config = dict(
    conditioning='class',
    blocks_per_level=2,
    scale_shift_norm=True,
    attention=True,
    residual_init='none',
    eps=1e-08,
    max_precond_dim=512,
    adamw_lr_other_params=0.0013,
    lr_schedule='step',
)
Rows from block 4, named by matrix and row number. Rows with one number belong to one attention dimension. Each number is 128 + 32 x the weight over its row's rms, rounded and kept within 0 to 255. All counts start at 0. Numbers have three digits each. After the name is the row's rms in percent of the matrix's.
# q: attention query (model.enc.1.2.attn.q.weight, 128x128), inputs 0-127
# k: attention key (model.enc.1.2.attn.k.weight, 128x128), inputs 0-127
q.40 100:155102117099088115099157128172104125119167160123123118121112174139154150138145059138124140110112109155098086085157165139163116132103190150098119129149129150095122100140173130115162105176109131183100064166087144149087157130130135172078112135105130089100172111171144080177134067091207098102174070167143162150090099160143101109129114111159202104120073112094140101106132060037141128092126
q.41 110:137152117188107106131191115172117148143145166125109117132166141121162181055187121104215135091141097094124113151163135119078107133129068168073110131173187107123136109110137175127130150119156159143125170136097123118133155108132193138033193204118136140065161162143130129159108130163139130162163154062098153153142107093161101154063149131137157124151101152114117104124078123142175152126107
q.42 100:090111100167144107107150138129070156167077094114129105169162115083100127178066138108123115106144165135098162148205129129124152132235192136127147141131150109118081169138108135136073181141133112127115128182112194139142163112137082173141153121086133205165097063126089131097153123139129174122137124121150147138142183170101154151128094187171066131171141174160100096147093147153098139132145
q.43 105:158123162142162146094091124117161110133206151117162160104101180152093151088145117105144152135066097120147119091096165101170118116143177125188118167131168145144150091069159085128093112149126107144179153099085092166113148103124120108094096131147126082131160177129215150118174088143103053141124115083112112149108073165106177134161147035127153130114068177123092161125158169123152100154113
q.44 098:180138128200119158115130150121162162158137152133153146172149110103121106141096139155125136147144075099140157092188118128105152122136123084085092105116102130115111210189117133093126190131169087154041134070200162147111126091082101163160114206075114132137150074148130143136152106132075130151146081137113122117109087139076047163130073094144125078137155127165143115099124150147147106112175
q.45 109:148128140091127162137130105135114116135119140120095140190115115192142103030114142157077088114164153131140073138146113074111157171104167147122111106056119070108126156116137090136110138094069107188107100116188158103124088201129123162136195202122138134078092167172110174164123107137130161116163147139081144116096096176115088111168097136127126106159169097105166060124094125121165136095130
q.46 095:077147151179098104096114130166159152140181097093128134111174178194103111161143108138099140134167140117128125120128125113092109163128143059114111227145136132166135125116158117142102110138191115101097106127155106156135163126081113186147188132132116118130104104185078142112102128134103165125080095222114136107195114159112124160133061158074148125091185172104135081131167108165179140156080
q.47 107:086101179117123118095098135140086135124153123068113170097207144116152100129147100147093124098166176191068131126102099165128170176122158146183138187082103092087132124102127131146079090149116048118133170095100166188123128138097072091110149137143141148196120139128129133114111124070079200122160099135103174109146189149128180100125107137171080111130117137156088108092122080128108169131118
q.48 095:128143115112136143113134112197140147057109160082132141134141150150167187124069144170088119118127127092134107132144104207153146138177149116104106051078051100150158110157178119129083165118179175142130124128157175119137125186079155154165131081098117154140108086155138116088169114125105179133083089206146106145161128089099152178096158185119131123124155118085130148079092110158135106157086
q.49 092:142071133107155121088135130102132120065165049190080092129090093166112044176154104182121103111119160109123098175125140125028095138110134110141181149138091135106105124089124126106150177162133117169091165123182181127123130101075077163106113151107090183136148091132074128106167136154122144155146139097120127137152141095148134173114116207130122111113158131182161077177132148094124124136102
q.50 105:129139099161216109100193126185182170122201149094150126139156122143179115108083143094182101125112071128071124076188141104116077065114127097162130138106097144147123135155161107151131159115125150121153116152116114141079132109131104159179133111086127063195123135188134182110105114128146113114147134152146077153120069116077122130121107057205137096139108162163131096147147144078134142122157
q.51 096:093100157142175107128119161131117122174169142143145179179124087177103130099068145116109062139136136121183153123110190097136151157120146119125078137089082145099102162140140074064106128118088138146097099087237112163111114085167101184177120187124091134137115135126082152105175155164157160122149146135178082120101164153086146167163129090106092133131143141063161124116079128091091155154126
q.52 107:090141167114108133157105102178137166139077131136132133091200131107079154100185138122066158167169075117112081113097109135077152122120134149170113132118173143159137076125143134190145131133146090181157117097112152225114104130096139167118175140123128129150159153176144145143092044117065103157141135162114175071126100129127204172117151146110191093139145161125137162103137139095086130168088
q.53 084:128096166104118147093095120101139129106071113194095096133122085061149139168155094106156154132142164099158146155128084145077131113108072104144174111127110126176100153170128091187167107127107183121122179105164127120108126123150142130110106127111145147167133079174074063127097147087116122133148098139088183077158119108135086194164131175127154155130181099070185087057152168088161118141082
q.54 121:144097131116090108126091146162100143095086202140161089109105168092097096156187122098129185106128130109099150128157156145053165151161184192175148111135116071126096104130132135106115141148184152090100126124136115084167160161130131081117139134135129206111109159105161127103101096117144109104124128150082119141219134123155132138099145197126124141163162126117112122213101027115158151101094
q.55 103:120174138164076148151126175151097158083141102100167097108125154153127104109151063146125163159107182045194130085193132157112094152120163113124165104123130129070126105152146127086160062120103112079136082135114144124117149161097177119146150132151176132079091102147174094142084151111134114089044128146124127120141112144152096105146146181099127126142174053205150179156074131162109134121124
q.56 100:134092157108162142114170096135174114082141126150117109133100073116149109120081128074106124108162129132153075117118111153074035152103133131141151096126149111103143133112164204092149106097160138147163133114108164092102192139077205139151140094141113176128105129087134122130177133105107161137132089122173139113134218111135183167098165178057114165092104091185092155123079085123125156102170
q.57 105:121162112142185124085143120068118088166146128101106141154132069091165068133089126119152125113079130121119116133134142074142172086149127160048135160118072159086113144158092109105116163172102158109186104131091162078159152144173173117127152064131062174131083133131126125120156100158125097103099128090178112105042109117102152099134096149135136115150151151079123130127042145117125083110203
q.58 090:141155110086166123082166146137069077114104102096096086158112123103141160139097139166162119094162134188052148161177114097162177159153114176099127070103136150093119149158107125136086140152178180093133121122207095130141090156132179089110061111105154079076079174132132153124184110181167175144120149178154147163128121099173145138090152124108125113153128159078138106161110097109084117101146
q.59 103:170126095082092129206134125175171169149116147157138142129095094160213134118127166143112126128125156114101081158136113125121127130180204116055123135172099157126114142108107163054131179167124181129114084136134151106177155175119146195191131134137122169077170106109129086174137115126205213095167145163130091141154135111071128105116113149150114147144154137087101151117110092132129098128132
q.60 104:118107076098125120120158112139138144122199106143181118195150118118094110085128190162089111166138149123115159192093109145119119103075156131123086139105149181140134090124092158137105109130093071130163090162086069154096149151105152112156131101120102157113100094151093182145116112215164105100151204149119133084176113095103124080125165169124088118094196086105091145172108180140104144074142
q.61 102:105111151110181147084093160138144137094124137098083164049112098124132073066079158084146136113168110149088126130106111048101156118155083152078144114065163165144107150095144116185106141090139127182081146117161127089098099145167096168103156154133109095186123144199157150133109141113067162134171081161103152131143103126168150186120089092109126105112107164118178104123157125107167134155070
q.62 094:114170163069103136168077150166122100119118152114147103126160131208139135100133127114090146164136131127169115101074121169109137127106148131153128186137134121105098140112126090134175047112168125129091084084101179155121116163105094122169179137195116108099169100092125155158178049069111137109132062101060148104076175134096145130171160165153140090085083095112132136131123062122087123114107
q.63 101:142111134096131103175161178140092120143061125094168155164131124105135152111160165137136216125103150154203132113132117133102156110116104115115126118123164099132127134097140057138146122098194128139117130167045091122133119134139075118204090119124140160108098141189217139140102060140110117117115112141146125191120118168138168068161145086137082141174096083159121131128128141139149184063181
q.64 099:066162120118062106126182120108118126178090070132147189092131102161141111150124164093124132161153121114125101161152098104195145144124130112137201151138101156207148147142089144153129109100183089174143138143105151146114122167167111092106173127193139182122143113116127167069129071138095130148143134114096138108147122128082194175206123126126107098152138063106130122118157170187164188114097
q.65 092:067119134139124079153054128109125063139138155132136154095117109117158107122138117141184114090133132113102089144070089065141184130181171106120183140136062091102127173111099133119166092171126152146131118157126177152158121189170103148087149112156092191094129177092111120100166173087097186107144125067105118073126129125152140159125118114072199144087091138110122110075136126187163140139125
q.66 089:105131114070150124098138107095078154134115085164089068078136143092074122172052130132133145115110133126098114095151117148118154085162136087080082128130133107106137129115080106112143171105098201094127124072103163133130121105085103119058127092152058100230146120087104151190070121134098123119114152151149120039090157112096159162152176130167163129137085128122138163129123138148143141145162
q.67 089:182074160175142180161129146122142104146123117105172134122112124147158084068069174170112103162123100139160103138080146162140160120091130141209146098175105143144121122072163126103092143119084138139140186211104145121126057127126085123137117153102124134128121141152084110103139131118149118076168162135099103060161116131140114078108111102085103105093147146133097050069223115125135166159133
q.68 098:131160143094099157079134155147110089087124152103108159148222133164171142146175122148082113152082147124155071142166120122140148114078178129139132148116162124105142123143123076137144170130135129092171143137082068143090172123167120130137097095165115099064186095122111142155144127158134175113124111156150209126103181092132118044155198190087084103115070089129107097151121120116162154097160
q.69 078:085111144167177168103104117098168052120146155099151111113142127115107173112166103120143129113174163075181094088120171137124117130055050117103176103120093127166080089085149106098079140109116105185152149101123086146094148129106128101108189129144126070119075132148136153157133119168151212137103170048125149175159149128099168080069120086131092172152126122127135141171109126123149124149114
q.70 108:134114088096127134147137170076099150114127095091118150137158040093085105119101093158104102133063102084109145102087080092159139161133152074111079110113111101120122151139145175091099103096102125135126104116119093146153124078155179194132119156112117167101091171134135120165111087074113177189022109094156149118105067131165141161103154141161086122150103185095080109176106130110130099140100
q.71 089:117130124087122086084149093089181087094126108162116121199082149175145153134076114139073132126142172129096150142142163092165122146082110123139128199083092155119089128118087140165168111091108164135184212152160053145096099130136062071106098162146112122125096126101105117119103105180166095131095158137121103174138126123115089073099115116161089070116159139137040127135116133121083132137158
q.72 104:180129102120143126118159181140072097128085134081116086118165125104188165153139117072100086143145108159145134092107092203155168127120115121111069140130099111088183127150128103091075136104114150061128119084116167176104174059090138193097119145167149133136113137140161117135197127125122139158095092151133132075116108139090117140094148171159205091139139164042145156156106108130133188109121
q.73 085:136112184104114111166144119154174154129103125132129150120110126112128129150075125165201077130083153116060156084127127161141155126133127072089073159144094108131191139105179147121103138137136133131121212116140115139133082088116152128084120149138125091116194137167114098109137160098038063121111098084188119106124113148098089168083098070183188078111120169120182125146099092113111128160091
q.74 107:093175130151171103148149072113150099092097115179075080123166085128132123148108034143151032141113105152113154081121105118128144155158111150101158093177129117161128187064140131115078176135090112086155166183115086157125173095133185134099131145140115113122065124145147067181166157111114140124134096103117155126096183142082157104133146128161154109130178109090125180106123154160115129080158
q.75 094:198117085160143137108165178158084091135083149116140143131156128068109144074145105126094106123151121097129133146166136167121151142178148144126143125156114174120124090111106094145150085154114104046088131140210189146200105096103158183167133146132117140130126135208105100144106146133144133160160200158131134172076144092139123129108106130192155183151099110140112148112145138111077062084189
q.76 080:184060079108083125079191169115103134104184144148143148137085102129173186152106134093117162126120178089149074165087156083144100175153172137176184135077118152161133144175126150097170164110123139121097138150148100085157151146084085112107102153156126157163087168127126117142126113155151059130161181101099141077099166176165122105162086118119128100167098145106136125144145156075076154125176
q.77 093:120086097128101146143113154186124146116090106167121147162099161165083141153162109151079091136168195129118145125171132186093080183073076118163154089120146100098172086133082138136124126124139132161151115171167138140120133073101089130127092093133131140094157045123037117144130129171164122086137169107134127163140185091150124067139110188171119169113089065168113133083174105127140121132153
q.78 098:100134111154171117155185098089114115161123134154116143114143104167136117148105147109118186080166094078147176113192101147065129110090109080166098113127163139183118088165177123134153127095129094105196101126094114145101142064130132178181119089089098181155100106096092081136128090159179107144103149129137112178133109162105099111081134197072141134147130153172117164101096094063176139099171
q.79 094:075146116141192145151069118148125150112095136108135153065196115128178147163123113213152142130096131094145086139147145110146138095206137148115164095159138128127102122138139084179077166193131077103165143157122170155119139118091154211105112131060140103116116126146092117144128130123179118088128132137086152094152160144192084105144129172136127169141127147083131124142107133171181067070075
q.80 108:121152123120100161119155118104116108082088075115155155156122148084141079117114093161096172129146147124128195142089098132121139098091153119136144049163168100167130118113056130132073126131232150132121146174116104157149047123113066064149106100081147100139179168149116093179154123135147111074152159142102098164171155123114101086132107106092152119154093095178116092140174123152118181168116
q.81 092:065105211168111104127105133154176100159132100150175134122108170088142186206165177104134147056145150160112139215074126102087168077124134185164123142096097111100163107154129146117153139125160136179139145134117125104148103133165121116135116069141102146188144158132134115117136125109089129160121144079125089057122140123134082147063099125115094135170112131115126176085124106070143136056122
q.82 103:119118153139109103087104127159133168131158082136138081137142115160092091117136084131141125130123144136087144146114080117146040097086196139113105181108082104058148108091182138127064157135111138111200119138098132142081106154118137172123161161157119139071133147135131095100136133156174189086071042107186131133131126051125101124118206148130099127159121082126116119115081127089099113099081
q.83 104:145185128172074166104136128115162113190160120173166149128180103127107160166125154140143092115176124130131156132144135154151160171107090074197135144081100128139136079160194134178124139089132073162097156122097127177123138160158174087209163078127093101149135125128136131123082136125173168149083133110139141191138101111163153126072102057160070075128122086185148159107117112109143113142151
q.84 082:126171132204197122095157104092122062120147094131171112121134137178117128071141112188090139132124162119118153134153156106154117141112125112198141140157101170103144196133201106136164166164116089160113130106162133146105129131158087149186141140107066137105159152093131132138196069069097159149104144154133075111110098119079102119112132132128126125108104180076121154148214142165145177095082
q.85 101:109084182072102115156144079166102113092100105136138111142177174088153108146160140063141122173155061138120115129112154095180079053135091173078071079080133099127157118143080134141146147125123170103105126187080121137135190109055118139139155126126106137087160111145121154114161167178149140149141110132120153168088113151111146140089118164165196111118081084105122151153066166083119171125133
q.86 105:123157117161135109095206109114107096172140142088103110138121119143155082131120120162117113149152117133146216107113161097113108145117149157202165187149161187145069146112100181144190171148130112156122147086142119070144177177165142114119102147118098100167132105070117185079096128111136060154110096115095110143129162126076148144179142096106085092185071119131187154137139153109178147137165
q.87 103:131083131110178041133078136120105133066151212109107110144118139109131152173129167124143129101103136135075150122130088121073143151156150092068092187124125172148131140106135103153208104131109187138138190178101137127127129159155090111124125127150139142182157143114171157149107150172066118135172108104164059120137131154143131154059170141098194136120154128108132173134078086111086114130184
q.88 092:067141125071154127100062106099154086083113201136119105089122122167153150173085158080160093107096159116133120132126083170119143105137161095133140171140102147146108105119087151125147088149106129099194102160041039103117089083107107119080138064146121128073138150124126144152110132151183107124090099099190119103105155119089158135099155139162151114140184094106151098176095133092155130179108
q.89 089:136142125134105195195141097073109208142148169207119123112093113150094104174112172128140142152192111139130062152106142159106132121170083140176098148145159134091093140079089158070180122139170162106112153140132127137160126145125088062112095215119141144138101159112133159124102105096178094123125147124150132161166114091174177112138160130127042131172116132087137138118093174165149145126104
q.90 091:150165156108138100155117135117164143155142141128140097167107135158179165176107199100130107117106109142177141115158149144087195086101149136187094117148164070120142110097103087153093072199144092109078116109125175108043125099099153138124158088078160061138150135167116158135119114102149120072092170198157083139155084111135115199146112139170148138131186170141165134178111102129147114126128
q.91 095:071170091154130092127162093125094156142072095108091105059191130149104100115174106171123131085160119091168157094102112136152091113120119152068133127145143113135095147156139073144134123101132130167197095075180130128156136105150135147119131105121157111108177102165178044109194108124066116178165083168126098120165131191146128153058114195122101156158144176117131127164140138156143153106140
k.40 101:149136151124114107177124148131104106131168108093105074134119171062129179144086078144126106146102124129140097091132168108123128122113089073183066140095111181144099094163132159079163200160097166089089150116124141154136105125116136132140164133166123092117127126065157119087083157072154172127132151134153166090167160174106203184060063127150162155135101132125104164214129121148117170139120
k.41 112:111168131121136117145199072150109104079129128138115135164149121081148120119187093106177141077112115105157114136120135186132128098074100114184119126179175178101116105128175044141104137159128143125154095138143171096121077088118187117130123114130180137141169109095097120163166204132096138094118153113132070111160140134091140155006144113106115146128120117133076116132148170081097148185124
k.42 112:187079051149142101088095130163116131165114083112104125110138149175116137143113190139141097104182168156112111126133118093083134148137160156137118131113074125139107130111107171050099149084146127147146181098130114132069206108089161094124135214099134184114187135147117167147081138108103138072143135086065107182135124102157152089145155133141166126143133101141090083130143113185129075092170
k.43 098:128145144084152144125163112129117105147145103095172105124143145153103156137112104171154151131103133068118084063171116094100196136092144156160123130106161069179192178135131161174124144125111138075139113073114093191147156142177183183145158124105159106136100203053152110109172061112113138191096120156064183145129149155102096130128123091083122157145122132116158130150080146157171103109112
k.44 104:138118079157178127147084104173177122092144066131136148150116060169105114099077161146142141132101119168126121106100132121166125090109149138100143075089109194154161129105148110170136130092108154141122185109157116113118165103163067126124110111114117152076121104137118167136113106149078062050095122143129155109097136112167117146092102066177141206107129111188119070164135152153040163170108
k.45 110:080125168104142137149098118130163087127129087072179151163131039139138135109134143074173132120067128181136172174140126170140181104104122125120154066084144173117126099158084095133128134085035114110129089138139103115129098182118086194130150156115069149111144097113124111161142130171137147108187155151135154112099159065073201153141085138122155140076161118127117096148134117132094135178152
k.46 100:098090144169166121172086129162094124129122092110104089123186069150170094168118117134115125175104104095121112147103091160154129119110107142102115171123148182179132133055082137132179153099125103146086159201067053146135116129121103095126149086089169073195074127131123151098139114179117094080131128122154110100080103122082107099141103124172087163105109106113127187086137195103139084114146
k.47 107:077107123111101124142046121166191133133130125118087106102139110131148189124171179136103127157164159124123143126105099123101127165074106155126080127078138083153163112137115149108094182101083063141127190113126131200123152195112179114181141122089133057123109191141119147127092119070196165119137125120099143160163111185166190135149151119139137104147122086155128113203140123131167149165120
k.48 101:125141137104089061161104125125147140135156107146201076104065176151182102122107119161130155135114050129094076121147084135144166110049102129138115100148124166156131131135098141147164152112096093177144125145144130116140182122121117172158116131145081197119144106143104147095139091196131118137166122036090122133129181127219108148134099184118137167173113164133164128092160162095174127153101
k.49 099:122121220151202071145073115142136108080150174137103120143128112160124113153122178099111103153067141106118145132069109214087138132137143116122121103072102129187144090201104112105121131092181166152118207109119119096185164112140123111126077088120129139128134088106171135087057174118146143115094114129156104171128204126124114106176162132130159118155130106093101099109089075132123111129119
k.50 105:172192158164177135103157106097131120145211140079111073191144159107139129100061194145110092136073095120100090045139154116146117145069134056141117128080126161107101157167174136140119144101141085103156142109086089149148108136199099130111101127077115139139118134162067106090155100100105166080138168161125133129143124188095108105107100095139129160140111151112131140139175137116155080167132
k.51 105:110095155152156095097125174161106088130200158100110117180145122168076097137083172101173115200075127149140125118087157162165156124146106102107147116105028130101092084179148136177115162144084093133122113089146059110115099131179094126115061086131136124088099135147134137131117091142171140142142098138150118162128151114112078152210135070119117164101138137091076144095113122092066126146119
k.52 111:100137203100157134191146119113058119121057081127127072066195112130155110131096145071140172170154109117188130076042111119094138134160123111095087094125152173180152129150110133058099091080123173123163119093068098157144054135121105128135137114124141131084115114119139152104155065143091124132134121109106128111146113141097141136101126138129136149158139157108164121096148097081082076115176
k.53 086:144151134115123146148109131162151135096132131169109118153147118113155131120131132114134139156139167108147161134099077122142181053148122092061112179078101036135125117135162069120158128122148129126201167095179107057169147119104076124062087132134099113104085153076095109102135140092104084100091149121154129138067134182107151127154116170173102163123103115138063063081128154162130209138124
k.54 119:106085142098103114163081107147074100049091121090200160146177118078133106119130121083108167115103139107106115188147087196128109118113195131119116134195105116144175147087131120111123120136174108154161130175144131127105159157148116051099122181137130128162143118062153153119109144116114130111137168121112124120111145089162209093074157183117122095141056061127109172117107078134104094123134
k.55 117:140107161116093115172125126168144134120141122144150164132163134182143105147166019088142184094118151116173148163138138151124090103074102104078143166150226128147099104105181095177147112072107139110105127177146109149064090091099124133102114139139089138154097121145117098107178151136127104166184078153135121095099176129102167087112087108152094119090095116104163131071157187101097088142109
k.56 111:126093162115145123171140137161128179155153179157148044116155161104171202149141076175121127127130112089125127142115188181107066184106098080121123135180150092156120116131135138111153112102191128131085115150104166104126169058111176099185117129095113136082130145145149122132113124107135105088164059086115096206146175146152063126092165150111097124150133149114124136080169165148093160164119
k.57 118:178135131124110128080196108098154145227150145114135122172167131163137130153128129198145128172141078103074086133078156069104186106148163061109149145145139095146154171136114144093070137162143122115143100127103186109113151114106137157118064176141100151100130065184127126142111125153133155098150126143078082160126090088153080131172120133155127114124172094111089137184121106144112090055142
k.58 099:118127111071155119087108131108153125166109192143169196153141116056132205111118148136132147124148095199031062154182123112125173164154100116132130160143119163126125161130120176124120098153131104118121093168162144097097123160159071118113136163218088135131141109140128125095112093157150169098175139081103110124152099142181140107141098153076211087125133176141138113171113114113125140139089
k.59 100:146116097113118123159131116083186073118108021175125113106109083116119099159135136123118125092150158150112104190089147077144127128139099149182149142193082126146131125130158214091119170166123149125103105137119184120191133132110148155099142162062082144150169053075174086089072136082148169074140131103193120129135158125129105163144125137108118103139096142112112167141103121117090165158124
k.60 103:149162131100095130130196140052120181105135139133064118239072113114104182083126131141108127151152133127113155124132141130118101143122156083199067096148136181083164128158109131132122112126123154143168111133086118104142089153097121154127178116135076137164171127202177152120196085081170142128149140142170133173164135133130132165098187090114090154106134108079112156087104111135151120072141
k.61 099:067124154163218141095132108109125116144079136105117120138168078055127130119107177156196159139176149132111182141135079123120155129141097088082149120075111115121119161116148066077138103071133101092136154122162127185207162158155132138163145159091082101170132185116118153161173115174134139129115094147157153113097087123132117145123129133132153073188178161183160087179100124113141154136149
k.62 101:156107208075078139190098202148128132115118094157116102112066099101166099158138074084070132126079109093174130087101168167084109134084130101150095116131146147101122132148096176091137093144137141121067129107103125132094074115133130102146124107149120071143109116051122127113049091109082151161139126107082096111132120085093178160157115144158120132090161120114126102088174138082108193121151
k.63 103:122128098118144132145119142143073138143113066086140190142130137141180149157119058097092188118105146135129088149145107092081158076129140131193124089171157124168113194151119148158131073136161078161151139068068116101139088114120148118128145137107084199134152162160117146140165189121072094206148166135133103126096096163127193122160133098118098108076169162120129138167117081123120138080165
k.64 101:134153114195118204106101139159123100169189147141121116095091161105141145132152106167131077102095077164153087102131112116051122118127114164146112150167096060162151113140149071100105148171104130093093123127053134112126147121083154162165131131137148129071070122117177111134148189093116154129140146157129101121142111139139090076174112159161106183148135094218178147146148126086160097067111
k.65 101:176079138115131106112077133115093074132219081111122186103143148117155083136167181136137126147159086145164120172188120072143153098129129097170127123142096104107106151084078116124103104119122156137103156107138137136098137105123087089153089146150161161083159136150127155130173166206131142080177113136097168107149112126134110104100136160108120152099192213118127102194129090069157053114128
k.66 097:106119119134158149088066142130140099175111117114141199172119139134145080106115200156141119130099158141098163125129153164091172160126083181168143136125089095104139113168143169187100117137037128133094176116163150090172125148117105117073099124135135112159125118186033092168092101161099108158141121082130153116151104120048186099125106079150118107085111141168148094162136133167111140181134
k.67 093:110092152113092138135187133109130164073140161167091094121113112167153130112164046125145120099067125109176043128124120124117123120086128090128112115140158138130142106167126104073143115135245116179111127108078131157171116145106070120109062107153096135142168111132159059145149184139150106186148151140153148072137098142138122135142166165197147149122140167075133074130152166148113116155104
k.68 098:127151161170140101119131109097045134140143146076143104129150127179095173127129108104075138156112153095191125092128135136112104116113155132086100195150138089073069092152098053112118111063167087121143095113104088171128227160134127137161142108083152155125129106112114116076082140140125131208107096158147137115135140141107104090117181107142141134128104111073106105111166144050089102159079
k.69 088:121132098082155134165181143126095107100108107152120147085097080154154164150147165119159165097184173127127085097164091138127169137094124188102097119181115174103125112178134153080140112110154138141100084148112141157158123150130145159164152166158083123130116114058174161120107124189097201204147139157130155111114157152095083148076142171104096097167085169102088178092116168112147138171198
k.70 104:156123126143124092113083121137129093085146105083166142128095110080043147085102145164097127110133141164080118178113106150132181116130154158134155145154188148137103124130090109084140150075141106127114114151141088117174115152163142160116129129121144117112110099145066150134113155090060181121143174191110161140025123043126116164181138156118121157083087137063185196083106148124115122123118
k.71 099:179156180171156162149149124175118071140107157107162121142115117133101185069136109149116197157187139179143145161117068172125163104143119154158118178133167139124128091117207144165179113107109163114108158184161078136114131073132147114160156055059131116104074088057121086140099149131188158170084105141106118106127132143146121161120125094105146115167116132112123144115111121116116135062180
k.72 091:116101032151098109111094094185126134072118141112139163121139142091132122094120148101076135089168074134121147057085165123129137192143173088188146150144123148090104156119117077189111101147143098147127143178192093114135164145174133093157194142089103184169181103157107132116159142160112163105180119087112146121124092146121051096178163089124107145097102095128136102152151122149130170139126
k.73 085:151195104120118190141105178183157191121105155109135175113125108087183092037107122089176114127130120174105170155135135142141146162135216125112161143145144181110112135121157185067113128167090130155111137105153137100140122070191101112146151195156148133143076148091109170091121154109088151083138146092118099144142114078167096168150132137147160144117147094072163130147107106116081174123126
k.74 104:110110094137181124131094117143104144132104170142116121149117127115196125072092200151147159141119170140083150082158083178150130156177157102132135086163119180119093156143133141100141113089071106145111176066151129104114096101122158079093164125135047114122089154082100147090134135092111155157170114150112133208118064077154101105118132126179156107125123221116105115169125094125157093103181
k.75 090:141095133164138115111108121120118190128082115122120156152161124093098075195100109154121169112081125141063112092097151106152124129123166151140144141129144171097107153038123086205201154041159130130181099119089152144152116171186069136105098102128081113171128185166153158156160150158065092116112118082097110098131102162108182131145120109125101139137116112174128121178117163122129114158170
k.76 080:100103086120143152117093047131124082168135067099127179186140176113070128143161100124190120149134136147125081115092104076127122100154115157075136130094098089119107123095144134144165123079059134066114127135112040134139099097135102119135134072031164111122096128162105128148179093104133103101125107140118141137144151093170149100143127156145145060126101164115142121130036126132185120127154
k.77 081:101132146120205192134127150111046127127142151136136097149099128071109114113162081114145120119094125090113139096117178175118107080123114144059119125151076201078090126123207138135170136085129155155123136100189129137091133171094113169131185092124158152128080146117134092105161135127157152156086105103128183110113075101096187110188103133085146109156134148075135130143206123121143110156089
k.78 095:161136174103118142132136167144096101122059109104174125151118078124111112147105139114175131149121184112200155114128146096158076131150085140136159151159043110185134116158158187108104142150161094100087113098148099164138076186159112121155125151182173120157162060108134128117141139090106155090133130154108127124160118165087123130181134119188131049161084088152089161102105181167194101122130
k.79 095:143130171134103101126141121032132115110171150150152172146110180152156150103150165185149112108165119135128138126198105150203181083101154134100139193167104149160153132099137132184111093059141072112118134159119146154132107164150121076132118086184078106119118125116105143157162115160090081154128134134134172137112080098183105148133154114132156130134148165149090169161084142163100211166065
k.80 102:067137163121176147139191169160170167153066142146182098098134169093147085143118090055166063154074160101084177144130094127098133142130146095121068070133098159145137148138099099148144124081188144150151054092154079118141113092109143106122105107105172084153141120130158072095139163119114157133137087118168172116160145134171102106174123107147125150156148110134101197144162128126071132131098
k.81 096:152117095125147119184119108081170141153141032102122128148103132137076180137139186204152118121145134122182155133062147091126104125118206148148126155095133086198122102178069075175166109143100104155178104095120081115121120116139179104103103154144129153076123104192139101104111150150123142093182092153176056127118122115131146162103134089121128121092083178151094113120158156142130131133153
k.82 106:116142123140156119140152151129150095118144133128101110153107161159069149062130160131047109175102113091165159157171132122115173086114093111195153177079110143141108131131146153080107097091147132155103118144057139070073158162111060115154190093114135159099108099123064113128084126134170186172090146101151146133119146129114148212124176150111102090140139112067165143064120072156140121125121
k.83 099:100141063139091168129119156155165171123164153100072130158117081143072154110103086131100084091138207134125089177139167143163101156153150122166112122164162133144174098135169099123133157093084170133166147160078129148164150156111163103122129189167133152072110153147153115135156126128114197177125118183144092115049092139111109135051152116159128156189092159108146150112132181105153101121177
k.84 088:137119106142113116143111167135121137115135162098085116127104141208105108113121140079110168083143178119216102155210148137148132138151124104132108199173134124153099101208164049089114167109121119168091143119144118111153128173115092137119169122148133079083139155124127151110133180073155099112126119146110103078110125111106134152190119129088113123164150231132084081190161110136158133114169
k.85 092:138091117116080114122097128152122144174107134153158127145132127122091158142143174198142155144148082105152126055167112079113048160115139209163131131097112106096127092046093164159117174106109065130195124137137143085100181137155061128139170159136094152109095147100108161163103108186122144081094140123115126175152125159100163104124125124131088119136068133128136085091107085143122182178175
k.86 093:139157098078118136121076127053128139122094127154086113150134137202092135138150101170123132148154139175136066091071143108126129166193100109100130105101144139121146176181150111154135151148083158146102124092067091159131166113117203139084101120112138130151173128127096163138097153157108130186068066138138112146186152191077148116129092104119143165099182161140073148134081109154174120065129
k.87 103:185105143099169100107079102099114139127100067117200082132164069109180107063077213104132175117143126150178169126146148104122158094098056120116110137080147116063109148103120180166116097174141194088103120091115162096148117109129105056115142123077135122148166109118134085123100156133138180094142126132057146119136116107139112118119122089112165128123098128150139067152125146071118102125158
k.88 094:166108138130115135092135115113068087079136101124206148096104141135158145114125122088066099173128177097124180118125152152113166120146105210088118144089124105073131126178113113091123090161109149113067127102118150119093093081169163151067145130122141101104127040060071107113122174178109101134139148109132126174133104158130058150112153110116130087140142138179088095153176139094119167104186
k.89 094:174131167135050133161093086149109111148150160152088130134062123137142135135119145154160117147136088111124069176103117140061127126085156129191104103084170128125131124139109110192134145164119066153181072176094122113137108122074127144136111142114124105204170093123136138123111146025135157193084166117130125169070143118116133105094159084129155132149200110156101162082124131166131101139170
k.90 091:124163134124076136138125131155082200082114167131097152080103165147165129159133064144158153128172119096082153200092127085141086134163108073149154183104104117146145138165094098115129073170172144090159155054150120136159130144179128158093078147175124103084199113116120103069143123115144108114112131125133120146152164130169146064113139100116124117121090086165123169144160199142078185129104
k.91 098:147128174159144087151160212098147128168142136153155125105162145165144082137079130125130121083156097104139185082120139119132157167135217163081149155121134134208096141127144129184149144163155106099100087157203200081085128158110188146142118136147160100146152164104177143155139165159145124078154140123175125142176143141124080148181077107151098127133161139165121163076164087147129130151147